python train.py --arch="swin" --model="image classifier" --dataset="seven-segment displays showing three digits" --train_examples=48750 --image_size=32 --crop_scale_min=0.8 --horizontal_flip=false --color_jitter=0.2 --targets=["first digit", "second digit", "style"] --num_classes=[10, 10, 6] --norm="layernorm" --norm_position="pre" --hidden_act="gelu" --mlp_ratio=3 --head_dim=32 --fused_qkv=false --bias="none" --qk_norm=true --parallel_block=false --inner_norm=false --patch_size=[2, 2] --depths=[2, 4, 4] --widths=[80, 160, 320] --label_smoothing=0.05 --loss="binary_cross_entropy" --init="kaiming_normal" --residual_init="none" --optimizer="soap" --beta2=0.999 --learning_rate=0.0014 --beta1=0.9 --shampoo_beta=0.999 --eps=1e-08 --precondition_frequency=50 --max_precond_dim=1536 --one_sided=false --adamw_lr_other_params=0.0015 --max_grad_norm=0.5 --max_steps=12200 --batch_size=128 --epochs=32.0 --lr_schedule="poly" --final_lr_fraction=0 --warmup_steps=2440 --weight_decay=0.3 --adamw_weight_decay_other_params=0.05
Rows from block 2, named by matrix and row number. Rows with one number belong to one attention dimension. Each number is 128 + 32 x the weight over its row's rms, rounded and kept within 0 to 255. All counts start at 0. Numbers have three digits each.
# v: window attention value (model.blocks.2.attn.v.weight, 160x160), inputs 0-53
# proj: window attention output (model.blocks.2.attn.proj.weight, 160x160, transposed), outputs 0-53
v.17:180121169126135163137117096093141148148117154135154144057099085120156176099086064128152119152113092127154108174100131028140061116150132182153056076128153039095124
v.18:142139147129104159114078162117096196143136147159125116191096114125170086109132137182122101127159106123137095136155181103127130152100121083071166163096139093140082
v.19:083078129131135144151171129109069118206139114152162157068145143154115176139108140154130144140183093149110177091132166107153093208155086131159131101113121082177157
v.20:138135182168102094107120065110109176105152121101176076087146160119121171166154180206121099172128126135172072113107144100104051108100155141129232133150147079124086
v.21:096104130182155174130080141111160132192125153132138157101110108174077153117137144082118137105157157140134164131103149104111138141225105121165130176114119082116204
v.22:126135222116096202109188139138116133084159142156131174139145141128104158167081108112110140081171122099146132113146116130179015114094099114098141116093158042123146
v.23:174142139078150157138162118123118120198094140164090147078164093107112175127098153179103133146108203125125154142130132137168100113178139156101143088125117181081157
v.24:128112194125088125162105119101139129120072145090149124159105129174122057127101173168104111199138093127070100165126082144121127113140045120099131172124100163092102
v.25:129147149149130147128076144089110145084138118126142127121072084155083155113119131052142130144111144124137119122152125125154156190143133138109120107145099113130168
v.26:126126147137181126128074132108154100128129119143065178129076162136146238104201112136114165093076129104147137158175152153121147161114153133115157170201083123204150
v.27:106145139132088120074098102106156101099118079103145136129147173085119068147144127116124119124151163105144152100091145136127109111079133126166073106209139079113168
v.28:103113142096132097159149093124177143143163143191139205097119055134130104147125168119133134094109138131138136163159087058118131154097179154152114128097113130055125
v.29:127138167084070135100112155164136103106131083111050136145127134137151132157103148107124187130144108134125138159145127152123153135039110107096192182199112154117054
v.30:096095159100117119124126136127124136129076136188150148109072122064159114127090106161149137120177139160113138074078137194162139169116177116117094146179188121216153
v.31:084108071127104138169100134139102144100155144089159099100112065116090174123112127157175169157127076160097052151100065119068105143085119092085118060095080128157121
v.32:093200144113126150144079158180146154125177157128157154149124110080101130120074155127103169138150183117122103099171180103075103111156169188158118081089159109193127
v.33:219177086111112119134101104152083138129062171143157182140163114087109103121069117170106152125103113164104074114104118109077109126133129215132149089105140164133119
v.34:153123122125141184166146128105171149158103145130140147136133092156127148203068127114149196175143169159180105113179121099109164117103132124153114085180068108098120
v.35:196151126138151187196141139162177109114121140158176144075117192153136139174119110153075087099123094218107099078166093118148158133123135077064189094108170185121123
v.36:127180086096075138075107133163110134183109094161117148081102102116122125183166109128124133077109134147084098168121077152129153157135101144131110157151162149156209
v.37:153136152143111058126062123109106150156102115154095156157075126079201140146143171156166097130126125135088179145157149130223072114121130158165124136128090183173121
v.38:157096100138126149166179139107187134168162152151116132068170100147168079116203159148101161169060111132098112157115093103097168106136060172082156099151122118067120
v.39:110108130109135136161141180176118102103119130142126109190091072131057137137131112090132172115126171112085090114096133146108099158182163108126207100145139122157163
v.40:102080144126098136108131074129111132174065178118154189154144176117155130103147091145144085151168132126081132155121162151141163095109152111156119141158129098139122
v.41:077160087174037119123132138137123135130074109118199058195138133140137123124141074113175129099122160140089147102160164130114170123152141082140160058071204168155130
v.42:141154128100118151077159092127102164077072137130192094138122143164153140088148043079138139075171140158112123146112100126109082199129129105179079121108139078133129
v.43:081121154113065108113111123157186149137148150117168101143122160133124113098139126136144164179112138135123165120152125136060131149123135091156114129102143118111061
v.44:085177117154158147040126138095162080109127106159147116079167186048124179104106135141110127117115138160107160163149162117118117083082140166116094081097196109134118
v.45:123148099104137144136173088109145073163153098133086186132120143152144110182197179119138152157095170152087149073157143094123120107118144214111131112108109065103129
v.46:111176094136117086097163120157122128083098086136192155148122159162078115156133111080127092100078139110087150104203137107102130098114107077210191135184148185129224
v.47:051145082113093158164124150153122127156158116197125111125117127113087093168101136135091096076153116148144135156167143137119087196149128103159177141120109083139112
v.48:082103132077129149072150103131125097123092084167061154102105163101105127108118132119128101151144137083083178162132102121137105179116147094158121122128180145107177
v.49:077131093119129055083134156208087107106092095153155124169168190072139116105129137108138127088176095048093103095114126161088152146114108090145132158140137144183143
v.50:147150122095157127104161065085096135175126092156155077113176197089118160118168115186131130074055125106118151175096106140109159066186122113103080087100119147121082
v.51:048129109097155113131113097086080159109101094100134043099203131103139136100154083182142092065146150108162138151205113098180117134142167125155088155155107097103100
v.52:049114148098056167074141151099162103150159069149165188157145127049164100144112137119149136147119167113070125127084114081128139150113124103158197138083164112127134
v.53:080150102154115144160120152164119183138121129160121183114122131153151119147145103134167158106189190087106111137082113108077126183084100108118138112138111073184146
v.54:118092128079107173178141074086147175094109155106123107138181130133130152149133105102142090077142183117157096089157084101122179180073173144142131159160125111098105
v.55:114146128141092136126120133086065059081126229142097129138152108125165099110138139083101105116078163143128113087147127128110106130067141111142071099086097168082109
v.56:111137090144089162115118110149120168096155146104095093086124214140175143041175140178121101134096182169085121058138140099141121159125128103127095154149132165159095
v.57:113131130156120062159113102138100176127150067131093123106150131149114186120132119149144108118133170154160128100155150077128158104088163106149086153098109091089076
v.58:113072174091128161132094094153123131111130098057120099101144144099094181082102100058127122065130180088139092091117111164120139128128168115068191134190149151133120
v.59:138188141103119105141156092147145100164191167129171140123102153094089078160144163149127101111139155128068143143092194125120137065149111119159121039084108121132161
v.60:118127084126163071069174135166121141167180144107100125137100104158132131177137176071151136166133114097163130121145112152135158149111076195118101101135058141120188
v.61:160136121068176188129140150133136157100125112077142079123083183100103156105143138164142149187140125090116162136132157129098110134144134148083187155139148089149124
v.62:097139137095091149141148120082159123139111144165126144151116164185142107162175119092144105070132115140103100077175170117085097104089162166130143109069154095088074
v.63:117076105138188110156156138162130179114130074057125139099094134132112125056100095126104130131166096126084198207096112126127103165090186155180108161138118111126121
v.64:143110153103082100138147130112138163100164107145135077141152096106132203160189158167112127158151089135144124123094072114119094108192128135115155180160137154069123
v.65:114136198163118134104104115092111050122124144203193117122037143131122117140114182116124116123120095169095120173149166111102137096168156100113174113106149114113143
v.66:131129175129118159153162113093100078150127160149132158131141213106125093096151114146135121130152131098098128161152191118125059176131138176129120139114112116128171
v.67:117112117113142103091119079090130104117139139140123154130096115125197106125142171101136159060124105184121176120147146114149197165063121091126175130129167134088094
v.68:136161148131124115105136140185098145120092121112121206139158127125092119102144048105202182181202188131152150139103142117117197155073116120177082147106158144145121
v.69:085090124076126164131073083141112160081126100185111096146202212155110128140174169121106138117093131136084090178102187179173124123123122136120112180154187123119180
v.70:147110154174101162107147125120118155164163125130139155157084153096117158135115163195061087149127130106130143141148131147092100107155152166097139108127134030147150
v.71:116099124150163130120092097102132094099150089117120122116123094145112120111161172064138120133161125137150092134103139150155176141093142129084086100110121107097087
v.72:085115091123118116119162143139139096124102132143121167126132152106130127163144136075121122177152102161139132118143137144103098101083100137091137190144198185103116
v.73:103120147118167075100146186122148125129143123140133094151169113121161169101103121105167119160136126092071141170130143105165062124109124146124137165098170118104122
v.74:119145101177158160098121183098148133052118144085099132111154118129139128094056116163170162081091192078118177128116140086120136154117168086236115126141080139147196
v.75:131106131127190111078127154149114134037132131070068114152116103148133122162070126109163161158152188083163101094195107138119139122060115144164091157137139163133103
v.76:125099129137078118076122127109130103147133079114111124089139098104113192153101078158106068152086087114148108122091121109154101139175154124130169168138120115135108
v.77:079098158121142158152157096127134153120106148093105178128077145220102181081154108069144179100122079128092073111120116130136127131113202159151141108172073109121086
v.78:133132102089120135128129122125070121109064133144097117135131166165123071103142161155134176145110172089101155169130189113207102082108096155106148087174113187142159
v.79:048149158134121112133065120171084112124116111207099126164080162117125111151077148131092145128107081156102160161126131119111131158109093117116167137122103134068202
v.80:137180166112162154198089114100103127160154172085131159105106121110085145125167123105154139126137124125130107025093151117123081129212127105068086099118084089170094
v.81:092153050099165118122091128075124196102132118059132144116107156137108144132123094164129142131159148113135127089136086118107104136151140103181147101116114113139181
v.82:126140144128156169066112097151132117092123139105152122130065146121137112148093148182167208067104149100115128138162150122174115111161119139221159144106092166137176
v.83:165165069100145138109121082134079067126164146156115166132171182163139105125130106091135147123096107089149095104075147165157116144096090148175190107117134110132128
v.84:133127100109145185085112126135208179037089124130108129092178163125108113122121098139126151103087189150178139168114141121112203109117172128188157168178109077127121
v.85:139115152124108136146044112190102079087141114119152163140095172189151108150138131135133081134139106158132112163140095096142201106084102124142118099151137125107159
v.86:171116183164086092179184100138155157136140172190108133141083118162108127141141097063067095184114074162135194189120111118078203110128155108063124148138141151109130
v.87:120158149077104120056101169191152133074129119161159169169160128111130138131086092135071120158119090124118159144169138128089160163086051141142184177165179174129180
v.88:148114160170087104155157142133159148243193151180183184107138123160140100114191087106113127159148112102132092165136116121078093125133138113092129117155114074088061
v.89:101164082064139105126130132123148145092131125111133173076164109096134189151074052123201127083115147081150105079113103104114115117176116118118065162152173143133148
v.90:080136128105169156094166136147134144092139164109134143166095139133134173118139113187096198120152122119162173190120125136132097121159103105105164140159165211124149
v.91:109169120088255092117106118198113130154097110085141138058099137114127137144114086118159107112122106155118117097214175129150128141108095094137108115105127129122126
v.92:111124123118087160168137096200136163106134164122110161154106094175120117115164165146130101067118110136125156076141108152072149133090118125077092158103114083134159
v.93:106034087137172108082117126157117134124128120124155165135155110149127157128109039095162128073129159157213120152116085108140174138144167132174159147088119179135107
v.94:135087122156094117152128124090096143177143057134114153146095160073107159091197150146171053075083102125122132114113164138180128146146161123111069120155046100108110
v.95:142094137073102077136068212109081124100117110123125115161129141101088178108101110106101146111128140134158109108130160085116100127112105171112103134139202200149164
v.96:119142105136136100121101085152126146175088095143076117156167174066088134142137176132158110124089073135099142144142162144130147098112149181109077061136106130119153
v.97:145149125071170124148101080128184082158134119156105078135173066094144135194095115208128107138108112105134188155125185111074130126132099117132126108144126101100125
v.98:161109149070156042109143170100103138072185148092114141113174057112133102172073167152115103153153126139162161113066103161133051176120172137116156169139164139110136
v.99:102126117161102126167134134221140149150098117089100149114127119212158103150171100135099137053204111114115072099187123145130110155155130097120125157129083111139152
v.100:140169180118133090134195118112116070119080084175137060206133135096160090139129076128145112149145124078170130105150146068153118104084073159052135126140123112171118
v.101:142145131111100129176085112121156127142079125143112099117123106122129139148142147099077138130113116134145183170125130131112162124077103128128111108122155188135114
v.102:108146100106106139130106182143147120095141090082061149147100126175143136145120109133101156119212132162142122151136142113175088142152109119126077173126128188125142
v.103:157156144161177113090150159098158134127149136105182187153106186134171129149143200137053148129097130145140192091145115108116079153146120104124185163080152097140163
v.104:121092127117100142158073118105129120105154113144192179106148173099106110143072087094146069120129128135135111106173175121125192115086227085149108068135112132162113
v.105:126129119088107185104183185148100124077083105096144104135120116105120137141176126176191150160156136080131114170124069124136142091181130127148036186078159130124107
v.106:086160106135153115102184109181220174101111151142155139156138153074080146157158088108118174141071119136110142149136155117176185101155163094187121148092148167111080
v.107:099114102126144107177180155094114096083158089073126128165099116073142153138140122107181119053169160139113139122091129139150135136208083147143114129128152105138112
v.108:159103097152126100100136133115076126097179133110174103134099114138124145167079175116109096103121155128126201061098056109128104120153192084185130122128100144100122
v.109:152118132127067209120130136105065131114107088144154146091179139146159144115148147110177157181162139168113094099146055143095116156032147153086107094169111135099144
v.110:148051147128160121145135167106086126141173159095177158144114169144117112140158121115216112113106164128069127046130145140124093062180159121197121119124061104143155
v.111:170130134129107137127073202113122122146154142123161161194168139157113114160129187137145098140140106154149162072189141185147131100095190077188170169109116091118114
v.112:141081134138091036139115184098130165087162143119183091071188187183131112059171160109155130050170136125140103117149142133145183147122184100161107169092164159133101
v.113:096130170151108158084072163155141088141114112105134133188150130181130099137185130140118135114117119133117182169155152141136130096118153119124133118106151126100168
v.114:133188100103048077115139118119163039143141133133074126146129114122153106158099108092147096150094076161091119139125157128112158153115088132075154112110141110153137
v.115:112150093152068101155139141117153156132119135123082104087108130127169120131133097116114101100219122160098086106131130119196142169142123051056097221134116163122124
v.116:137132107130177098150110167197088084154096105072129166174091194148106157166141180140126120141165105151128108157134143138189165116152141097173127092116090091148134
v.117:135148122124084110068170114159154159051098134077138099181137191132123171096109157148178150152156137127127093143152138143215188072086132192137133089121156170099142
v.118:103148132120137122110144142099155167165164115185077123117133131119118079089159131145066076107100066179136213122110078150133172114085084176110154143154103145077138
v.119:114086136099138075130111138033103089145146157155114103194149098186119154154106174091185169200133120130124104132107044153115133157148130119108140150146115103111099
v.120:162105051138088043056153116168134135116114107132130105081100197133154113193132124147158139110066073121171195116106097110108097094127106171172072132130133172084102
v.121:111118110138123123093160157098149114150155118155102116143122156072140154129128138123093125149176094188139176084117110098068133079111110126044148091149112131106144
v.122:067112146160236100127155080130159167112103113154176121112164146140127149207105164107044115085075124133114135154172114084102136152129144105113138130077099109148132
v.123:159114113075128146154089126159125126131161080163084132118125161117136122126140109138096130108123110104070176120097146143155164108130110157120131084105109127118207
v.124:124114090129152099116170124068143181137149123117147145147112146104178184139189108133134128124074162100118161080094052105124113095184098102190120107124143160141151
v.125:086154099123162133106158118090130160139087133153113135113128115168188146116146115091193134109050096073131131135151155145068136124170109082165177074157148126141141
proj.17:103126131166108051155129163106110088161173126132150103176127124103081204160127170105098156099115100139132125120075165190081119115163174067116144115077069145131150
proj.18:124135131131112090126156155161155100099113093093143139152084148169079161122139141088115153155082067110112142131117072143027115195124133119115129128161111188127146
proj.19:148144133153126114142078134129157162067088118096117110152114126078123128152134116131148100114108119142127052196162092135163065098103173120116065113138101129112096
proj.20:125152092067134129179122133155146098136109143164118088150177137107136152143088125040109108112080110182074068102159027139154183165152134161134103160156089124129136
proj.21:122098154136099137139167162135115126063114111117131123149154172068174116124085127162132125153070114145149103132107078152130182117091184117074132086125163174134100
proj.22:136154110141151078115113101143178106166168105145100150157162089125121119096160142173097094141127118141130138164116146058068201114133121134091127158096166159140082
proj.23:101075121156158118116073179133103119136143116069127115136091176102145109169127160121160139077114107074177130076120148170089109211097146132137142132105129148178142
proj.24:138161136144144116101137100165086129107104118130127071084149148157133150139160100075131093140153153100150125133159100086151153183122160151097123151145158148100112
proj.25:092087111128135130088130160137182085171131084140157128149124129098105133150157094144134147138114139121096135104138102140141107112135145073136147171169200151109121
proj.26:099100120120114131101166154127124144132153154126193103160161171169140072178117143142119187160196125150044121132107102102073134075084060133130165090081135137120148
proj.27:128123125067177169114147126137118127186117142121072121078115071138192115118136117160113109175099114120089159136182136098128137105100165113151179113041095161158102
proj.28:138096130211097139145109186139089127160134062098105060125128151098186086101097036103097127125109089162155086135094147169126124127107093114101147094141175138073181
proj.29:101131125123154125139086071083152183133111142161198096153121105119082106160158123157085110115144151123074129156161106115137151116140100182145145132120155145152151
proj.30:148129085132108129134139132142108100106081193081117104186139143152083146153177128082122165108095127116108118152117111142094155141141129116160168090190115112099147
proj.31:151091154111149088143108136080107116145120098127108145134110126104168118083134096112082117127098177102165135165098182178105102082145192169122123096093086097069177
proj.32:145102131121142091133115093121090104169112070136126136146112141108115119124153094124089124154134070087174135135128092152152105116137169076056110172095085101061138
proj.33:068125161172147050170156163094120172134131102142184091154078157139146148143118150112109095091089138141093201132153143158148120149137093132120113159160118101051130
proj.34:155100110181106102155111177163127109115177104111090108095157146120084150073158121122113072077124101126136073130103127205113139128136230171073098149085150139122118
proj.35:093130119134115068114104119138123183136096132067184150167104133125141129099107176045130133094121194102113143209109104154089156110123098162112091166098107049148166
proj.36:089077175141153165121123127122138116091163165118122125139118154128093134079126142142085134147145088109137153100151141079139167170091153113152132069144096113101023
proj.37:101156116093165177170185118125119089128117170117180124085120121140059117095163081118036160095120129128186146122153129137076159144119146101172160135117183098076149
proj.38:179145130187123117138105131138053070134047160155151128194082170131098148122066138104166132107124201138178143102086180158155051116158146144144141168127084096173167
proj.39:125138127153086089119151091053142151107191122132116124103094182176150136149143131132107142125125144117183172183152147113156172152122101149100105105129187172126110
proj.40:124131117135154082102145136105125146088170126134112104141141083146070147164081159113152163073096089116087113102226096119089086177137109138137110127115195153144141
proj.41:193105158129198107093160105118156122115162124134059143107131118137124139121125134192052133164131072096096147156120116094157091138129169149129085150176115104091137
proj.42:114040117150114143142144127156133089110156111119067112137118086082054144185145154117155128136097095050175101150151101072110189128112188146110142109112096101105062
proj.43:167121102141201144200160118141079078104159123113113151151121116138095158141162123093085107094126142064152091128133116144128124143141200202076140098154108170120149
proj.44:195151148082087085199094091171072143112147161096135157140122086134108129183093157162083139128085097078038148117094099131096124091144116131151157156116116101119085
proj.45:173124126193125149139080142119122114131075145090176119095149126064125138094086102151141097153143110100189126114078146160131098152139121097159116109099160148168166
proj.46:162097129160167124142116128102127152128121141140115122107175104168133078146104130116209192147152107105181101080135101045124149145135132126093079190067102083104078
proj.47:118147167116205110165082109106169161110068139091130118090142156122162126064138160108139160167178149074130083118125121147129186133157153123114162083158123151176143
proj.48:143121135135059117123160146133110158168167144086154060111108069166085111159155131157136153142105082116128109131126136162142125109048057151171122100102102121121101
proj.49:123131145125140177123093092087146151162106192148135154069121064148127110150113133167123120141135132152156128120167141092136174058104111171154118173115154131113151
proj.50:098146097206088120171099147129174123096159151092098160143105119152120131134097132070166182191209138140137057077069211137152143121139102107120160134143104108157079
proj.51:117086093171096129158158146185168084124187116118113146096152119158153129140167127078138167161094101143170054111095115141096126129090161117116165077108145125143163
proj.52:179138182171161093077098153142071108120101164156087085077074122120069124115114062108102214146121094086153087120108130127139116099094094117096109086151134111128060
proj.53:162096148097126107094087071098086111088123145132173100130143138117121111165106113198139096156090090063120139099124165118157082080141148152107099182133145118079160
proj.54:079105148128158148139108187127103082151174082101126140154115121122110088091163121135116163196064113120124127171064149119119147127149134094081108115145150128128168
proj.55:144161112115120122137165088134208103155146074120202134096171147120115163170139122192083161154114132096135137133111151156082100162175045095108157105131184060161147
proj.56:067115163105103094133143126166135121125105111090148155195143056147084173150087117145154185126122096095121118117099158141135137104094085113152117093074089089149132
proj.57:089132092108127184124100162164117089176132132068140178158149136100184124113140149141149102114151067137114083109124140166112123128144152111158153109139155151139153
proj.58:067064104149123148094160220083140154160109088160099152146125116126174067120132148137129125151090127092206133153145128080150177146089089112114081086122138200123137
proj.59:173108142134135167158071064123070090147121131141135099127204094105173135106142084112115128188066156090135065136119113124119130136127135174095144188149128122143112
proj.60:131136184124123159172135159067060098118126132153123127094139123105108110086099109164057100104101140164123132101141162116151107156097152109180152113051166121098118
proj.61:136142148171108054114159073142156105133149148105123191150202094135119119099155131109161130132151124121155138065140080077151057160150124108081069135115108193093071
proj.62:202088051122153115146155147152140133183123127079125141119144095121147141090125123141165162194084126160148188161070096157085135112163087131071118109114129137181173
proj.63:137165122127054145092103109131133067111161158132117112121120112139105121183139139152123115128147136114178079058137075091112106108099103146111125110157090137115130
proj.64:142106089110163162185156118119112093187092156175096108139122147153116110124119112096133153060108153139131133139186191184122156153075107109174143065095097096120131
proj.65:195117144124129142135116109146142150187175148129123120147179113136158109137163095140078145114107185135130107123065196131193136153110115105121137132133099138122155
proj.66:140114099099112105116036163113085128089099144091109103138079091128098136162139171101095161084108091159134158126092091174132153084097131115113145121105130091161109
proj.67:151189131079101121134169180164111117097116164140124165152134125168103170131106140127136103126112165114115068148066159129105098108161136167131115094141121135173186
proj.68:097110042120160174114106112140177162100137093133128101099107095067132175151102135149138087088072062143092144094172089114127097131150192165105087132160099139145124
proj.69:174172115130122075099178166085120090172148173105130108162060118112163143153136125150078169175160109140142167140109124109126097152100154115129172110065091161101127
proj.70:098157112150123075152077125118103133118100157133100095120146098153157101178129077079105156121104096130101108127114150122167132134147132150117113187140121198067088
proj.71:201141111099127097103163124120121149143145178119195189135133092083199163120083098168105142161076114115106112089109106121127112127163119158162187136141127092132115
proj.72:171185145104131100126139148160120147076147156127133151108127095147141147158099188147156149108105160120124097136078135137176154119179162135149135108103078098148142
proj.73:177128098095109205139092125137052096108109113102065173092099130095131116111131190158129140109084081133255115133127132158083133120149149158182158098129135115176142
proj.74:107108105105153156130108083137110102187156107111127085104108147125076099102196138130101107131132131168153134132162115080088131141135104132093072119133179170177083
proj.75:137147145119084135140111134162123137128130069162117181121104081103160098061091106140160176120091097174121156150064149127109133106161192076105143112123147110136122
proj.76:098137133144157100165173146141097115084110189120105061116061126184129104080139129123096169089141142143163122159205170131182150140110145174115084061128072159117197
proj.77:121177132109116137189049098134134142082100092145156148117183092091134085189094135156101087128156184143114135139158114081123149142159063099155121201145149128156156
proj.78:166136140146090101128136141120136082115142122112130152158084096096150126115087128080090129144120061186144073120095134159077159151151162121128105120094116084100102
proj.79:155121078157141118085157168089136141129125127086149094126164133137162106105167125088119079128128158149162088075127117161150111064138149114076123165079096117155103
proj.80:115065138116125108097134117115154147113136047189127123121146186124189151145072158141108140124103187052164098186175117133108136106084141089151079110119215122102113
proj.81:166113188155105123108156176171116109164176125129107187184119106083126109143099127130134136131113111107092138137141148110157142144135137095097134158178121167141081
proj.82:136104128173163122134132140163106125179149086088096115104154088133062099123179062115086046165124164120186175093094120100085139140105111104039101154101148143099146
proj.83:107064188161109122151198136073175148123114148176176123110150122168102153123121133160179100092125134120084122138153093121122154110152145133060067104107125123150129
proj.84:103166122135142065124131124141129102215153148087139152142140074163140143109130131151131134100203083086090146126171110134181082175139093192130084110129147162158118
proj.85:119169119151167096104231113109171171179157130174147132135219084050143138102122086122173128132117121083073124084126140114115068143162186117099099154102159099121082
proj.86:083153074118135147123056121134152091145134141089161111082161126134099139159126141099165132101175169085105133085121124146169097159139087214146137143144148113150124
proj.87:126137111176130119163149161142102065131132134095030139119131116158138144125121169145145153112133154080167136161107150164213118109127231170109106083123090116152142
proj.88:129140112087166155122067107133127102039108075100140129140117128115121147168129173097066099126068137144153126104159125143183137124140114145164115133116129127100200
proj.89:109107114133151183084127112131094128167151153169133145141103118090166095069160168131111131126096115148105151213168145167127127138080135095172195115136111152184104
proj.90:151080133166133130069107129118091115179144077103098113086115102103164125089111132100147125179063102155122094098156073082111143126102174151061131134085081105164148
proj.91:164095126139075191094129109106113117110129201157164136177127097088116131136129140103121145131152084100107158116057097113137115123127162166082135140126118110177163
proj.92:135146131127078088099080157084107143104077082056130139102142129123092131117077085129125130173151105144112106152117074119160128110138146172173130112174152147136090
proj.93:098156193112151175132140098089161119139146150100140060105104111107107100109106170164163113119175132122057130102195151145128125150111104182144154113188180107168164
proj.94:128132135083154153110168132108102115130093195087127081090176164188149091180089127152100189191122133158122141129156094115084111072069077126146230142108162164146158
proj.95:099091154158096104113209115093164077144131112124103142108116126143188071121126185143182150166114114105152109117113124236147130118066160115136149082094064060144109
proj.96:081112143148105119180171081135135151149137128157090121086098091144133084082157106089147154140164149125181124114124105129134114134143094164069136127155140119163152
proj.97:091173124126084127100127107143085070094159087102143163138107188177118090105137158071110140125141162091110103148151124182197084065141142092113150133145120126088166
proj.98:105146101181089159143163125148182103131142107159155094160123188128136109134097100181082154140126129131069170160150184104094147098172108127194136143109106125093107
proj.99:148099127086087041092148133114145137141149164184158096125170118061154116145094117115127083148114143091089129120167142113155101105080082112134106106112098105113110
proj.100:065110113108102131110102121149126165147157120094085185106089141139130153105126165178105138168156115114085135161056155150119130152192153133126108113156143155096106
proj.101:093109121125160125162122103152099074077135134103113133110101109183107113094146164108127187135130140170148130203142096093108160121075175223119112085096121199161114
proj.102:088119166170174146155173114108135129148110156207134094084108160082126146112078118109191107104047175141101122125106157088092131097130143134102102099073148064129141
proj.103:129113088114130069175146132172095134138130156116110122125151100165085117128144110134125147122170117123132116167060142108157103072162121100152113187170113085046080
proj.104:145140127169142142098167126080136181109118147108134113167108151146166139138165141117154197120115107123085160071128098166095105128122079162122129105094161191115137
proj.105:076093120150140080125089127106108137116159152128140125124068115163163136167090169138077121085156178146109096090135158135110113158098076153145140124140085166171097
proj.106:129112147121119090143086119135046118140159116110122108131072122122132103088097212099129114144155135150195099130146066119099081143155146152111159123162153203136107
proj.107:151147099179112167080100099163133142094172162175122083071146170100119117120120149152097123139099067098162111107122144091109111114078162087139127185117082188136155
proj.108:108121126183119136113141186132122142183114199130178103114144174134167137119109117139154137106083075173092102126114254141139125122155158164079108152102144107144207
proj.109:155118100170147095132168165124148179198071198141097140161054147132099123185144117163119128076127111161132166128148151082084133152143142147187133140124160115153124
proj.110:114168083182115159150112119133157127154127167165086096121141087113167143107138110168033154116127105133157082149130128129123141163157074128130108159180184122113137
proj.111:072151150100119118132186076088135157168114160111141148159132182169143216140099115185115119134158174163088133138047157155117136114197105188106121065108145095103175
proj.112:080171172110160197177190088181117093155118130138134166119160094116106162206120147111118134114120116129101140157128113142181126158129068094112156116144127120195135
proj.113:132132111100142032082131109125120124113104138108100106072160172103155100086125127081172161133110155115113134133093100147137080186130093137063158137086104134146088
proj.114:068107106075182130140077130175110137120100054170144107091144136163100107122140154138122148132164165080172135130085122129140159113076135091141078094173095095169147
proj.115:114182184122125202146148123144125155177073093144122125162135129126135136184119117161147160147099144097160174123084158107116164084071139124161124093103085049155150
proj.116:085125143137096133101180102076171138087146138125127080121152147144171105145136104090139150042163148125117148148060178163084133131132095148131142170108103144122173
proj.117:102115148119167136122108096044130164217099151124111074078119117123107127106097125125179039134121140158178156103108048168115094158199152179114087185123154134138138
proj.118:153137146058126169157061143177078088147078101135118119134197119106132133123094148180135118164120165119104113125078218097108112156137120079092139084087104108144130
proj.119:155130088142103153043118115175119155117127132073128153094076140130125144138127129135025090151129106113113156153160171098102133096129133108176175136110100125121119
proj.120:099181143139163145190113061116080075150106112166143094127113076114157154063059151135129084133149135105108103141157124066179095176156137130128085130142092128174095
proj.121:129161095140191156179121114126139143173078161130136151112142068143159066070130119138132116157115098110115100165095191146140160189137130209180161099111084153152149
proj.122:148081124103040135137100137158117098118162106152119138120081121093166086101143118094130140169157139149146167126114125157126106131142112145134135103148146135093091
proj.123:060133150118108133150163115151098129140095094134137118122144077098112100123152130149177113093086116117147075079131154135137139167075078098127105145151120180151095
proj.124:154113177124126125121052117085133139120154192100118104128099118098104089095080129134133109107185098153069142119171184134111132146126162182144126148101101150113099
proj.125:167117156064097121105092122131148114112136119114149085185120211100084172152110116149105133102170177133115093156107104087158097123124141158064122136146169134084146